From a checkpoint of a small image embedding model.
Training: 9900 steps, held-out accuracy 97%.
Rows from block 8, named by matrix and row number. Rows with one number belong to one neuron. Each number is 128 + 24 x the weight over its row's rms, rounded and kept within 0 to 255. All counts start at 0. Numbers have three digits each. After the name is the row's rms in percent of the matrix's.
# gate: MLP gate (model.blocks.8.mlp.gate.weight, 384x192), inputs 0-95
# fc1: MLP up (model.blocks.8.mlp.fc1.weight, 384x192), inputs 0-95
# fc2: MLP down (model.blocks.8.mlp.fc2.weight, 192x384, transposed), outputs 0-95
gate.316 105:158140134152171137130142095182154147141176108082119160166091153110136153105134087088134144138120103105110123146160101127137150176132144132080125165158155125142175182126135124138114145146112134139138101156118156117114163153142089044117101118133144161178139128114180147101140112135129122160
fc1.316 097:127084123132134152120096168135158175157128140120141134123133137135136153125123106132154122059123108132133097133133170136104088129085144102158140111152089053145119123128127154095142101124190112095095076111099143143083146106139137118135137147154116106130133131124115126183131122111103117093
fc2.316 102:161146176075167148132161142129121149133087149130167094136174104141114094150130125082169155098111133136087141104081145105145099104119157157070124156132119108103118156098095104166127148134098143097130132117127135104161117107155115124102110134104131159117121122151137156183118128162094130149
gate.317 100:122166116115131130147139105164156128079080110107148143116118108141121151146137121208112108052156130132144098153122125144127105106150088155133096114069098142085148117139131149116128101140115128126125145102128164152070164149166138144112131134120165127110118114147109182096132133114139137133
fc1.317 098:137178139114146130101112152117134155156102177119090134122137169124167151088160100137126135157150118139122097136154128091106116132150120122110138103121109109085136159145155154132133132144121121106125123144094139165153107086173118133121093167113105118092132136173123177146099145078150162154
fc2.317 097:115159154081143153150156073109158141107161167137098108094154109121100093142157088081107142124131174053146142124103106092117108111133130144155112121157136126122137138109171130177134131134143123112115138118188119124156114121112119153134151143088105099120121084102107124106128136133149133156
gate.318 101:141063107117180148133120152158119122139113096112117127139120132096141125124172132108110123169132169110102147120144088127118077081126114079105116127107134118093156115153137143174149152136113082129113179147146154115126122107135131151131126188139095123101144132125159128158106117117124121171
fc1.318 094:118128114142137128156125132134116141090124096086146128127125141132112136113106093140087129087095146153132136120125157120102128177121101170179120110129097129141138144136105102118108156129126159112114093152177141124115148104103149130143135120147107147146092105108164105107104172085160134125
fc2.318 105:165171149125037113111108120114132158105139076145123129112145167148138141146144133105136120142102098096103124099150136118118104093107111105125142139133117077144126108132102147113136087109131108090124147110111150106154120165128094114134128140112189110130123127157138131156165134152148140104
gate.319 091:141132177100114167128127166133149125154155115118103124140128142132124120138141130146121139131124126117144125143158097095071209168158142108149164103067174132094126129071122138159130091159120126148183075129095175130117166113138130099109138139132143089177085125163166113139152127135121137115
fc1.319 090:111150130131141104097126168136120114129121166093121104122144073086161092117140089126112083119129131163124144116111111157135160152101161123170117114143139139107122122141142144119142113081144142168140095141159146116133079094095114125171135111131135144125139140156166115166111144143129166130
fc2.319 091:108105111130117078121096138124109141119094124110120137145116129145117117110131084131129135117145112136132127099125132117118127144149132128158109079072157161143115112180139158117161135081127109074125159132149102105096154134136105160136183140109100098089154143113147102107100126136137139081
gate.320 101:121120174154120120127124105146113156149139060123132113142149122095153168123097147140154129143084105121125130126145174152153111109133138119127121129084104154151139105123084099093123146129135133093130121154121124111197155138131102119139145163124091102100174105100136112108070083122112104155
fc1.320 094:135084081149111109143131096124116168127108097153116175141122178150105110131146118086140131132116130100095148153115113124101114127132091149124125119117146102138157195122098142114088136123101100139134128147141116125129090093113124111120116110147141124119172101113120139167120109178154166128
fc2.320 090:124145104108124133129093101102147152077128162144141119118151127129118125132133145187138128136095143093165102110104120149127143145142158132124161132128127138146145131138156110116131135102185116133129120127147130160153168149160138076142077150145115118088106163099095127179092112134154148124
gate.321 101:114176155148087168119144105078105145111125105123114116142137155117150141113115138107145159135134151167119105132105121104147139119112108131112126134131123114125086114184080115150119089139113101141118140165120145148140100123130096133122116146131112130114188157115135148098116119096166175174
fc1.321 100:131123142108133117121131103162131115076115117088104092139124153154132103137131145107132131091144129160142100096098128111111146083121152126122133108090129150087186121118166085113135146125113125128105119129135083136161131119118088119122140139120159137140160117104123131097119148131163190093
fc2.321 095:171164133107130156118140148126109135127123122097115105128153090150153114097130107136071160088132106120158128139106136107164147140117180105150131167147149126097145125106111122198155106164126145152136097121156135127157072126091156155146145114095145145146072146142084131130092140105147156103
gate.322 094:138146108127151126122139140116151125167138117117122148127143162150114128127117133144101100158133091147141135139149149153165113145128133109140124106100125150152114121144182057135166116152163134180041132111127101185132129108130063136107120130134150150113130107132108134163150129162157135127
fc1.322 089:108099137131135154154150162115109101116148100126167148146119135124105130097116141090167106145121092117116115099098172172074117119176118156136135142130103144095094163121147184104088124123101131083108173127070184149142116135135158138137133137115153135136080142096113131169163109139175165115
fc2.322 091:119084129131110132106148129131120110106126136179109141121110127142050103091134190082110135138137126124164099164144132101120121110131108125120120150158156154088115129120112135092152090154098120146098136146163168143184124132151085154100120130153109129147107109133120131160145121167128144086
gate.323 109:102140087148115150124130130140154122127155123102129140149110121132121142123087119159122140164102158135133143160111104145138075120129156139128118135156162121128159125148138117119094097131132127182147134163116200152138133127193118135119103142102099148134119170159127122118124132132156118099
fc1.323 100:117136125109147163117143146127098136133145135112072155109151130135147143132161134128147106113168090097107135131125076118101133120097141126138148102147105107099099135135154142111139145135158095125120107131177141134157095139170084161162147108150133177124165107159137096132108133121111089149
fc2.323 103:122140145195103088141126139127146111164125120138124147141132144120149160133124136150105138119110132187142103152125183150121151160162072125145127159114136147121162138129153133125100109104117099148154142091193084116093155135131122174120116173141138114111144142129127139114108131170123112104
gate.324 102:111123127111132128163128109124111129118118064123113143146152117155110115154090089099152125152131079115159124108092127162142105117125133152127131129177160128133182145139140119121164135111120148136135066168129087075157151158133127129121137152121120139118088104185125128145114131109125152156
fc1.324 096:085112132117084115145096134083101147088134110128132116138104117147118126115111171120083129128155114101141136134107132121151138106125073095122108117128081124125153128107116141083131079125132092142100108134162119149110147098147158119128117141107111102127158134146211158122135130149115097118
fc2.324 092:108118108100154113186112118147123211152154128113124151151102147097120154180127128126143136119166138109090126121133129142101121097117090100125116127117134144109122131146139172161113116132167119118127147118131135110143103147116144170102113144120122135131164118106141108155142137154078125125
gate.325 097:139138121167162161157082153111129109108098136141134093144129109129110146154150113110106106176164128115094115103121093124120102114144153161106064095157125154098175116108151129109136136150136126104137070118089146114133121115058158099111136152137092133126099136174163118124159100180136136098
fc1.325 103:102101105091129106151106153158114161104107163105103148094127148133090156162145148132204119159127138139131166094115077121119075103136122162150098138126132128180113133110131128141137168134104119110143106098131185138119095125135110128110185129143145166083137161149112127122117147209117134128
fc2.325 095:139129102159132119136127180120120140116147119103094113119131168159115129134092115121143121154154096150150120191082121152108150162145121098145128082123162117147141112128121127099104142135149135100114117165128144149088167080111135129146122139117129130161163130166109173146166117144173093124
gate.326 103:138140129146118127160082130111128082118098152106164163161115115106145155113121120102130113139146134131100071103143129106118133136149077152117127105123151116065080165137117150119122123149169096138127107160131105141149138037162119141124156125146126130088115142145115142137109134110137118113
fc1.326 106:124133110151109145140163126129136183106109147110041161130132131082131100121116139128146110135155127126106143079142151138160086141152134139112110112150085123160098133129115125145126104120133105125140119176107127145159163105150140121136155146115137151158101094126134159147143104177190086143
fc2.326 111:122097126122100150120068076107130121144128159127102156111146131135160109095115111131117107118121099150140146111105104144105121152176134126171110141140115111155146170116141093117113142131136238125129126145129156151108137165152120170114102170117182091144129141108114155143094150121120132122
gate.327 098:140104123126151130077118161120112155094121115142107146126131150144175143075084133105125177137132133129117106101149132097149141093134114133124130100140142108163115153113077145102063133092138137122128121120120087116133104151103182121132075098057154126085158123162139161104143133144103121125
fc1.327 099:126130132144129112084111135121149120137157079107136098167104105137147138144154171098103123133101133102170140106129118117137103162134161130168146133112089100106127086151150130157155133109138133145151119126115130161082142120171142114080113156137065106141087147084085101104141132134168112147
fc2.327 096:125143102146139139119167151167143144109126155128140121101073135125103109108097118137102128130094141093080088135150113105136152106082120123105156119126120116131075143156119136125132151099106133079120131146096117138118101130119198103148069138145125102167138122156090157092093098119158130127
gate.328 104:118119102150074112091100128086146138138160181111099150174158131113141127136113157089186090101123142124114142134122151144123095118075098143104092095102129174130130048130120152110141114130142102125119147109137119171128138164089133135138124111128133106154189117122114123115155146146140120178
fc1.328 091:118138113089129097131068121154144118163123105122102106166133138073116124129078128120089112118080190108154109153152113086147114119179121144114139128141122175099120103118159138093113138133133106119143136145149154079146126153131098162179105121127141090114124126134129168102151125136127115170
fc2.328 100:126083123116130148112171103153109147195133116123125112119103131076155124109123154189147110108095107076146152131131091106096129131084159136195116092121126161103125094138161134118098106101179085140120142141132129138149078105134122157108174106141126084103093171143131099138111084123173189140
gate.329 097:160146138131124111105173148128145112137106153117147098151152126109117146152128116111102162130102133089145124110093124115117112131149112102086146042120111100113122131103126115137135142135131147130109140151119153150129136112086111119121107143092088118143126111125142158182141166090093114154
fc1.329 104:114143120153099116130114125139119124123175106103155154140144094107160166157096162115150141137119133114127117099120177131125164111144118104147141102139118144129096097122102119153104108130135104121095142096153135129148129086125135104111125129066117104102121160149126127157107135128107140099
fc2.329 104:151091149093108149125144086125096124130124111133124156158105109096176099122158133141136130141143145128129139121149111153151145124124145150087137185160189125119126083120116081156175083107114132100176133132130124129153101125107121117106154175182126083143107164100121155160134126132137133160
gate.330 101:201125193122158132131134126134101106164073168165140109109124120115110166121126093127164147118118088130110148131137112063148086132096140122120140131129172121115115175137161097113144110117126108178127190148137143120092135130123159144115155137129117115158131150096158134144163115132133089182
fc1.330 094:093149185168107171117122121146158137124119143115155107140127124139125170130110139128092144109133166112178121171114129133172117142146115088099115159134136129097152093146165092142178166136127159102119117128120132141132139109119175123096128122122139140104111113195130147125141117082116155122
fc2.330 103:096125087120108123130117128135096190130110161125131141115127114129065090113139133147116126122141127128107125133115127179114142132150130111159143200162136141136094124121156118089137122124134136087119110136110158092098113143122145120143173148120112109116081155095155122111122164145108163148
gate.331 093:120128141116096136110125174153145165141152110129113123116149142100122122118118128106081101125182115109124112122141134124142119105115111079131101132142186145108132152131157126148145119114114097111101162111173155121104132115158190120106134134125137124146142134145131115101104151116139082093
fc1.331 091:166146078112122118098123138113115109111123118147129136112149125124101138137112146173129107092114116111087109153143121115128138149167132113105135132101127138130131084117108118135150086096142119092120167156099133139169089125114157150090109109130104176100177114093129148140150133158154140136
fc2.331 100:112175125136129171123097124127124130142127161104120077145137164077115141172117171122122103139128105137141167140133115147122125180123177099120176132132139127103165129112083123138154106128131150123149144110095137140117152120106136139114121085128159125131127192112099123121139139126114171132
gate.332 104:083161152165094130139143082114121121119160067116157137184115148118152109108118125098150128133124157133104098130106133118147161158100138178125102088147152109092156131151099112083134160157151168127175091182142129122108138118113134112119149090118098163118110106102118142130120137131114133154
fc1.332 093:154121118140102128111168059126126193101119096116155134120108118109123181137138162149133129093140115157162114122100131140105099114147130101153120110148122136125145182159114141101111113126087108148108174118148147117117154155095135146075122154121174175131155160117109129151109155124158138088
fc2.332 106:104122107170088165162146129162139138158111133120123065152135119125148104117117105111135095164135114132135080076138153130096158173154167113131114168158126140137103160111112111122185148073134124162125131147138069137104154132086103145155137161099142107125138136110115137115119158091126113147
gate.333 101:151101130135151150089100156129148084148130125120147119138087109169142116131135135136105163112121113133128107113131128099176134166140166126099087142141111039135156122128162124138149140144103163102118102105133098149119157117139131119142090160096115107157111169130086104168148134134165126112
fc1.333 103:148113080166107115086078157171120097128138135113145143125126081152152132103124171168137138109149142143123124122113152122128151146084146164130132155087128071111076143147119169137169103126157147107106147089162130107117125136117140145159127163085092132173126147172087114135122094169124130088
fc2.333 113:145121137081145137124131091141118123081122141135148126123123158127126195129150120168167150112144125119111123136123150131148138120141140132092131186144090124138054094101145125135135123119115112095121129124150145141107121084149169110065148148098186105161090144126110108084132132131129116121
gate.334 102:095131102113166108131061092115148107127156104164100115154138103079124109124136136116121095121161154152113127142103125073155119108159118104123127110091167162125124144146130142130149108082108146128124121114085105117136128136075151097144096115118092138098161151132106111099142156116104123159
fc1.334 108:150090132123174109172163111132159142124161121094167149120104164154130104182104159131076123137117129152085097070134153122118154091130144106120140148112087134136121129154108142087142181151120125061156156172149139134134150105098145084125116134124151136133114125155125105140131141130145108084
fc2.334 102:108135089170122142122111140127103133101099125103132120112120154097156062143138157095151177172142090126114124138112137103146125135141120088081094117096085106106119112140177108141132129158118153100110166111143129160122129173105126179118123133136134150139156140097129159132154145106114138136
gate.335 103:142154115131095106121128152146126143135121128142162135132126109173127157140143124149104138082085140130133104139134064143118120114131149138151160118135138106087102168085112134095104120137123112132147142143108108141116131122085125094139162125103115128091110197123076145164147164130097145099
fc1.335 098:130127128160130102087147133135122109147153156112118125132110130158110158161125129178110109155094153118094109145150183137168168126108157156109170120130121148117168125158095133137128115153134136103144095081140094128152117152146119144082137141103141138144153137143109135174099137132079108120
fc2.335 101:125145131116131133157093114153078140134105159123130149151145094162117166150179157101085158128163106108167110132141068117100121128111147130080131115131140161122105090144128115143106110119064122119140105103143117140126143165143142107127131159146107109136109140109130105162189075074120154111
gate.336 085:095138097143155162149136145121144135116121140105122121136116128115112136109126129137110104126140106130121130114122130054154141143154155128155108121162068128113104134148138119159077118145109098116156130096197160123129161121148138109129120138124123160166072128141176134135142123121141162104
fc1.336 088:108087131108136100144128149146107148136145120109144145118140172125118160151141134112174109158144132144126152130120108109096130140121150156150130131115112154141148132127172158166068152139131111118119119134173130120153179138132136176086146142128135113143130145098111147141139127087113098094
fc2.336 087:151108091142121153115116123143115178101132157142115126116126138110124151125126142138109121152139094131105080133149117159143111113141121146119144107074108104064102154101152093144166170128119132109155162117112116166132087131131155164113123153144136136166121100099118150119131069109126122122
gate.337 103:107137107172138099130134107106141097181158173120126126185150142096117102152113160166170117161120117090137105120146176125111082107103102144135155091120117145105109092129102169150140147144124123154133135101093128145121132121141137080082094110107117131143119121140164102145109090132110147146
fc1.337 103:155133104117152109118108113090138086123164122170138127130125113126130117154098129134128139153149130098143095129103125152110128191131101124083130124167108145131149106123125135155109096106187147151101088164126108118147093147133088195123135096101120057140130088162119122135138087125101138141
fc2.337 108:105160141129140128136132102118134133139090138137132146112121133119145141138137131098154139153195131160127145134099101094133122089173093140157118106139133156136126136117142142125104119108148128122176128142104147112125143113139123108109121128106141122141108113137123129105098125146087128146
gate.338 105:141150136128171155138173125126155150095129124077065100136142167108117130103118131116161141109184131151131117118143104127138166127129106129131127131130110130118155150149171143144112178088130113114116098089193121098129131135146134104149086070155149194091123132134160151129132101098139115138
fc1.338 098:137078118116140109149172097104168161148134064155094126130129110128156099130127123139102152144099123144127100122138096107133112141112153124121130124118137129135140114099122181110138114123137103122136123115144129104145178146158110147156155132108125117151146141137099105140100145098094093090
fc2.338 099:118129135134110115111072120124144119167128096165126100129099140138114162118136151078101136143166110138125138171121141125145114152137090145159124129139134178132095162149109138134147096142155118112112124102116072175131151168110171143132127108140175102097151122122119173162113131130110165179
gate.339 099:119112154160116159114122144137123123189168168134175164144137128129143131144109090163164101095186098122108106136142121108136153117163126147126186105136125128116122100113096169127130122082138138139115138124114160120153123120117107152141123137143118130104144128130101154106099086102211088118
fc1.339 100:137092132134106134127135155148097100142132154095116135087078143141154162143153130104125089136147115117143115158154141196139158122149092151130167137103092154133133125129095149123121140127089123119123167137135100156163177137131098143128138162152084113169071080105134111146157109136151145088
fc2.339 094:122141101102149154145157154156097139107179108140138114153130098162142162131144107151135118112116149096121116169150114103115127112131115161108146105154128102127133141121144112124126142068096132176164127141155123117140120124128094140188090126127114101078179143114094074111117118127114117112
gate.340 096:103113103131098164123126104140130162132098178123095138127153147127111131152111148134124168091097134104119135127138103178096118145109142126164109179076092121150201155128114148165145158145124123088164131116130122091143163104135138150158145119144120105157117092137106115120128137128116137124
fc1.340 097:139101081093126093148133174091172157117177145132134078131113099132144141112137146097120140151108138129114105172157127143117129115144102088118156099130153149074140167154136123113087139127181136081130132139096116157149114119149125157143108114138147124138134178128129114133127169118113120132
fc2.340 092:179179172129122118123118116099128094146129135107136120127177121123113108067116120153105107158101096143097098136134151117125138150117158145110147149113135134150182146165146147135113161141136109109092113128121100085136125122101136133145108119128134154124170124140134146142104140132126130135
gate.341 098:121117183132153173173123124102125158115100116137115148127091124115143127110113101103074146104141134144104120181184133117127105114120135133177112160132085093134143172143109121126150108177142137140135137128127121145158176118102133079094069146114134145140125143111157128121130110095153133113
fc1.341 090:142131172144128164154112109145125113109137136080130080106104161143087124119141124164135104100134132130139103118084131113143075112109129074123113165138102135134092101125124170110119131110111130145144123113137136148161110117123166164182127135136125082120081168109115144141137172162136136118
fc2.341 094:142036121147125118149116133130097127121118142150142133140158103149149126149102152159176176119174166105137100142132097136135115146132135127143148121149128121117114149136199101115120151066087135167200119135108147076140123152130122122149111137104142096118110171146111145097118122113109127117
gate.342 090:152101120092179119172133139109119107129152125100139145119101120103082161112159073135135164135112140159133119121130135102102109142116082143132138170138063132126158111160072103114116144143126147124146083086145179138102102115143150141130132137110140166112162114164109111166106150156107131123
fc1.342 101:116136138125128143121117120100174148075090144108121125113112147095126104150129052106080093110152106145161121146125123090149138105146093085116130135127151127114146122091145128119130128102068132122120170137153111156084115157114135128134131121136122099136165104098111125124111149125104138117
fc2.342 092:107154151147108126140111130095100147143131121147095173107124116144175092116145127113146072164134098117143146148136123130123149102115121134147125154164146098132115130136122089101137111128141126103132145112060112167144118115136150123119159132120118120110132146092147120141203130127119095089
gate.343 103:072133117131144118103112158134113152149152159114093124125146114091142124142167129141174141094127110155139111091133093098111120134122109139172126137149151116129133186163145134141133121129097093107113144156143182142156089113105116153102122078115171142117133141091153127142115162138104081108
fc1.343 108:120145143138093118146138133103143146114135076125094085138147146166101140104134130099126143166081136080098167103108216134135176119148135146095141150099078132130123137122148162156153098141125159086097089132063127096112093152123075142138095136124102173121135144144164102142129136119130156084
fc2.343 101:118128137096144119099148099108152125155139088128054091117087088105134105130181122144148144074161141104101108151149087116135161114114166146119155128129133150113121129140164149139139105112121129117158167130167125124167127128154118111100118105130117102083068088113129116113138139123149107139
gate.344 090:126112172160128131136110121150132146120120119107137119128129079100120105119076108116131133137117103108127167121124128112123180138160144082117107110096124125129139110098150102206103067107094156101163072120137153123136125130120141141117094128106113134185145118135102113145167127132099123113
fc1.344 097:114159119053110155126136148136108122137138125166136100112109115133131126155088110152121101142133159130128073152142136100123148144155112136095131085093171110081119115128153119169162092147146153153104167112128114125113100130124065127119125112101112137124117125161133112168064116145150128106
fc2.344 091:121130177145138150122131118134128096132173159151084134116092136140074121145114149154165160092137111119080163170150126135107140125121074138117157131123156125120077135152154178132080136167112169155116093163143150170140141143088139122223111142115121139138121150174115105123138118158121142126
gate.345 093:115120145115186169116152112189106110075148146133132128106181162127122125102112140133122154086141134119130151077116187138149158165081109086147094123106127129112127132111132116119113111119153111134180119127098112128119155152137140139085112094123132096142082151133092147163155155131124145120
fc1.345 100:117142109125169088106151101134108118198121106165124119139080156122140104154126182138137110092152130104154111131169138138087101151137147126121115156138139130129123106142076119138153126147156134151121193154128114090101124139145159115151118104123136097132106140106134129128134069117145107120
fc2.345 112:155141130129105139102110138089128120140148122148135156141114116119106129133124116147132113126120119182102115116158130162118160142138141137139141126114149122155129139112160162142112125091147132121114111178110160127127144146122144153166120135123158130117130095124144147160097126099136100147
gate.346 116:117106106132139117124187144141131101118107128139111120100159142147155118119090138122142128106126148131111162119099140116127134139095121136111130138142148150159125090177144106146148114128116137119138120123130169146125078104097124187147166055129127069104112093110164116122138139136125136116
fc1.346 120:162120126106133157158105104110158155144148139074120127193093094075101205122132130136138126149116116134132095111091113132134131174116122133150132115131123112112098173142128128131133145170149148153106091113129113142106136162140123175116159178142108150132112143115091108107129120139144178131
fc2.346 133:120121149149067105136176168134145141163143188132139122104130181117107105133129146153119113166119110070091122123081166138111154174126073144161150090129064123122105130128118140131124154117160106120136114125116109128141152127105138144114116185120112116117163134117128162098128136127123176139
gate.347 109:123117098127114124152127080144102138078107108111124136180127132107144164110139134149106139103139081138106091121137150160148113127121177184125117157132149116122111111103097118118139142139133150146108134127089071101123094143120142120136105128107083127075095129134123106157149118134176111144
fc1.347 097:115124102140132123151118099151131130098129165111124139132111129142117160144119128097104147062121083154103138145136148124143158109157144149140098149136103099111161113109139099082142170130125124119078097124139101166135119160169197151142086122147168152089123102114106114121106120149099131159
fc2.347 113:135146150121124165142098161077119144094128160139155116100116119117110122137160144104166168100155153150123119149119133166127167138108147138114123135183177163133114122124143105115117134134127104138108126128123144181106128109179100160148091145102177076125107124109154124098182148124111126111
gate.348 103:087106132110152138129129065146154116106132130174130134158145104144167109110135118135109089139139124146119100108123127131087177131136154057132142136102139132154140152095139127114113147119141160108128117133151121104197168122102150136107108127153123118108097135073099163127128092118151096149
fc1.348 091:135111164130088127098119116139089093125118165105122159137101101138132133165135148156095125121114102163102100097129119163164154122156109113094150120106125102169133135127163140124143113121145135172112057154125126119163178130102087162155131136108103138128069120123148108141131086094121138145
fc2.348 087:130085089104142136083144093147151105091121104153070148118142141122129119144112156156109095150127121108106152131124132135114124114152131147129164140102164135134107110079087110105131135095123089111126116116142150090153096122114137148152157144178120127111155110133079137099144107120131155125
gate.349 096:091118117105140115176141169155140167103137137156117125131098100116119139116138119127125127130129135102134144114084144131097123139087102155076121114125111148142090160142154114172140136083100107095136154148147122134114102154105147142114105096141104151079150164109145066167164098113105144119
fc1.349 095:148112129134152130130148165153134107112105127087145134156134132099167177130171116140141151119141158144145118113135142091166165142116133110142097117130113158131087124100144121133131127106116134086120189144167125124114145105173151139093119144128134178125150153156106142123142133129118094150
fc2.349 102:154093117136148162159096103082128127080138136106121129136123143123137113102134118120117146116109111143154135130115140165110155134169124122134139150167062155094151137139112119104117148148101083137112141132150086162129190180102151112113177141114148139109128140156163109136122121132131108116
gate.350 102:118110145124124134153163118141096099105131153145086120125111102170126146114158135122126110135129152103099141115131138087147146080110108165127151083113149103088138123102078130130157108122143166143140127131171100116104131127142127161118063119121120196137152121116110181133102162056180137142
fc1.350 106:115093097124123165154152121149155140123105136127133143152154154151155124104138152125102125142171132100098112102160117107160117134133125094187104129110135140099110113150125152102154095148157144131123097137131152149139133145091119135132140092119159139120171139152158152172127164094101097140
fc2.350 104:135150148148102106135101131121099141095099106089137118153118088131147179115100084139112161097155133151145121128102190116146125163121118145116092163128114114122105123104113106158147113147128135150155131181111069162098126105098092155109144161133163122105125137097130071132111163201164168158
gate.351 094:116166124149115126157134115137133075115103097134128116148146070124130122116134136172139145155134122120122087110171115150096150159131133151132139126163092124154148144140074119110124125141119087152146155117130152107105143099151094172119140107135103077127141118128114145118143130119171135126
fc1.351 099:139135135117185141132110133096165174151127111108146105096146141114161119143109143106096116127146143104117117167088131145173148103166097161133149120131186102123163121110149155128134138154109130088095148150096136154091133151124147115114129164115136157144128100166139106100087132122160121106
fc2.351 097:131143117137155145123111168120132117110130185098086143141124095143102129080116108171148147113093115098157080121159134128121169114144106154129083120160155129123141124127147098136124112150146102125126130113163121147128133140127100093108068119120132120137115117146160126088118128116143102119
gate.352 102:122087114118131129157125129125144105112143111140146109121097107109138127100116130173160089129143158157110161115159113050188141117134114086124163134118106139109127093202115167107146113090151154177122133125124117130107123123131098124145158101116082146132133140114122122146119131114149124130
fc1.352 087:138166109107177144105150122074123114132165156134148103115144132126138104113133122104091138106131155084134133142123125149135142139113137108142130114152133129132075127157130143126136133131129121158132122133169158152132124104157126110165101157117107145117115102113116125143099172094145126136
fc2.352 091:131099119127148137182138139141146186149092161129132112109115136113119088149132124133076110129104083137114175138133146129141133141123060078090134141089140108168179132132124150126144116143135159169115164147150115134120169139149179140139171131119140112153117102174123114113138122111163146097
gate.353 098:169139154122138153130148126139135127155135156125153102083138061148134090144153141112158157160093119109131122122110140095133142139111149139125113090127102119178120140142131136116119129117160111144139145121102121131162147156020102103145123103162148144133121113119157084123125151127095145124
fc1.353 108:141109149137093153162133089101125125098138082158102124136112137146120188114161094122139148147145125120148102124154106118128159100126142128149154202127129137123138159150104129167174117096130104117123125178162138117077125128197129149137133111100123143113160133166139165113145116114141122113
fc2.353 106:093130109077122147089125086136105145118142102110105137135140149093137151133164129159141120100168174092140098116128119136108147136144122119157121161151181140094154114084125143145108141118113098183108138114103202137113136151096111166105143144099104084152092124112140134153108165100198071179
gate.354 117:123127140118142110144189096122148123133111112145115141097131125125094168160154106103145120098142111191092147109096131156130154129120123131167110158102123146099126175128095125108120146108178160114128143153114132107117136108137129114167098130149084150148114104123082147129175121153150099126
fc1.354 116:171118121165143135099127125110099118114169123149143147134116081142126165131116148132107138103147159175117172164155179131134152151149073112116125110138138130133136123146141135105126123125112076102104158107153123123131081067174099121124107151142149120118110151076139126133120102082138153154
fc2.354 109:090108135109124096181127100116147143092128136109124122083115156136102102143125121119129119094117153097151121125104075124135093153134124113109141102138129099130139116161146168140149124134130103167132091135128204090161111179159109117108145145140124148112129126130151140147126175079095152090
gate.355 084:118087158121191134116104178144149148164111105120141171133135148132098150096140117100104164119124134075155146140144117141127089124163105133133079155162164119116100123126104100118108137175083163096112084133141142132141134121117114143142141131153150124140174112124123133097129150174119101110
fc1.355 094:105101133075132098134113123145126146123092089115146111123119169102120142098090144128132136084122122094090143111121142130120144112169127159112140111135121103166164159138149125164160140110128121107134077136185096135157142105124087114153137144133134123126161123117102113144141136140149094134
fc2.355 095:097117131121134136156148112100142099155097093145144115123088132125135145144136114123177114136126111134168073162094115137152133135128107105135123118154149099122171139104105170097093153114103118100153076132102098112113125138117104099125140136115137139147130106111110094099129158089085124121
gate.356 099:156099137156139096152111133150160145126145159150155109151088115139142114177120143138127136121131153107144123171116121150151111139101126100108124127113120170119129144088139142105137136118152135148107117124156183148152127136101073120113099149147099129165117148111158150180126098138150150145
fc1.356 097:144119140141097101172111123163151178142156120172103123146118109138147138178143101079156147100094158084098116120102144104143149135188123176090155117108108160157118129133167096157159133180147122107135111140093170105141135129105081112132123100142077133133137175144132170142152134175094158126
fc2.356 100:146178159125152131121135143090155109132088140154115137138125103109135162151144119114159134116125145111077115173092138099130126152131080128111146073144102122114138133125153132120148168106146149096143138199121112095164139097118145150144180163137172146128150158129128121081124116139071132128
gate.357 103:172160138098100120120126170131107174158134121162133155131113107117090118130126143082119094146154094167112131109140146118111137147113141163117129129102132110137142144110119110115124123121176114121196099096118126125124108133150118111142132136116123049122119130143165115175139163142113133146
fc1.357 111:132118108119119105132111146162107104140128106144131131103109146160129114121139138135144057092118128132163093152148112137126112163150143132174108136168150156153122107167132114124121131170117091184129091145121101113139124174131137146131104131132131167152111099102125159129116120114122132082
fc2.357 104:167160126090127127133116172130154127161115158119149144149107132145114145124140155112151160093126166134141138174130120138119127171129128113175117155111140110143147108118117111110129183158125155107140128159147104098159128148128138174141119108138105137129085115114098160133099125204122115105
gate.358 096:122147107133124140133107143131109138091087120092169130143090089143131147148134134094157199087165121119120111153099139090121134149146156152129142112163102146175102153145117116120141143134116105141142108138165153136158084126120161086098133120120156154119147096156106137112097102142128135128
fc1.358 088:101171126114120150158137134143142119161140125141132115166142122173151108179078132103154117156157082134132142142127169127122090099123123111103165143173127107122154096130114107130130140154128120105143143133137077115088162124150147159112185110122127112143165137152102119138166146117172117132
fc2.358 095:169097171152111094155142147112131147143097062145152111129138098151096118148104067138102110133091111117085136135141138149178151097148175129161092122125102118143073086136108093094142122104121112131126122126136109117116130129128099130104125146161109131074120163107125132135153120110171157148
gate.359 095:125136122164150141125113121091115112171118159127119118118155142095148145194118163096077158123162128141072137120108165113097130140116127100080086179098128141091187105097101095112099137120106117147139124155174146126107096115124119158115116135136104117122089130119136117137127156124094142114
fc1.359 094:109127125153129107128130161101107130129080116091171124131139138133136131114161197155162161133167143146123156082157144098095127109150123113151150134112117131146131142111140139090128152112131109116114152113131149143160114140135125114096193120140129127176161132155109114126112140104090152129
fc2.359 093:154121162114142135139131152110096126153182104127076112108118137157124151091138139128138128129097166136092134118114117086131142138099130128086142151163157147097200085142100119136122144142140103169147093126070101171128172121178138123124119151153106112111128104151101119114131137132123134124
gate.360 101:126149139105133159147164107158103117125153161130095162150113093091121126122100145093155096175152143115162113091145115128123120130151137117171126083126109138109128120162131122134122092144132121154140113124146153142140150115123128149128124148105094100158138116094173122129161096137150115132
fc1.360 092:123089102135096171125129119129145090118163153188141108159113111172098123108109082134119098135105094128160064125154164079104116166131137112133088146102182142123119133120141132102153099119140176101115113142113121135154141079153156147132164160111143133088113144119128145126126123105102124128
fc2.360 099:150111158109105148096156155138154107119146117107127153100148106149115129119142124137149074172095110131160133092148117130114104124136122140091166136190127130165199089125126126135137157144124187124111128137136172143149148121093116132134150114127152146110121130108133129120153144128157165149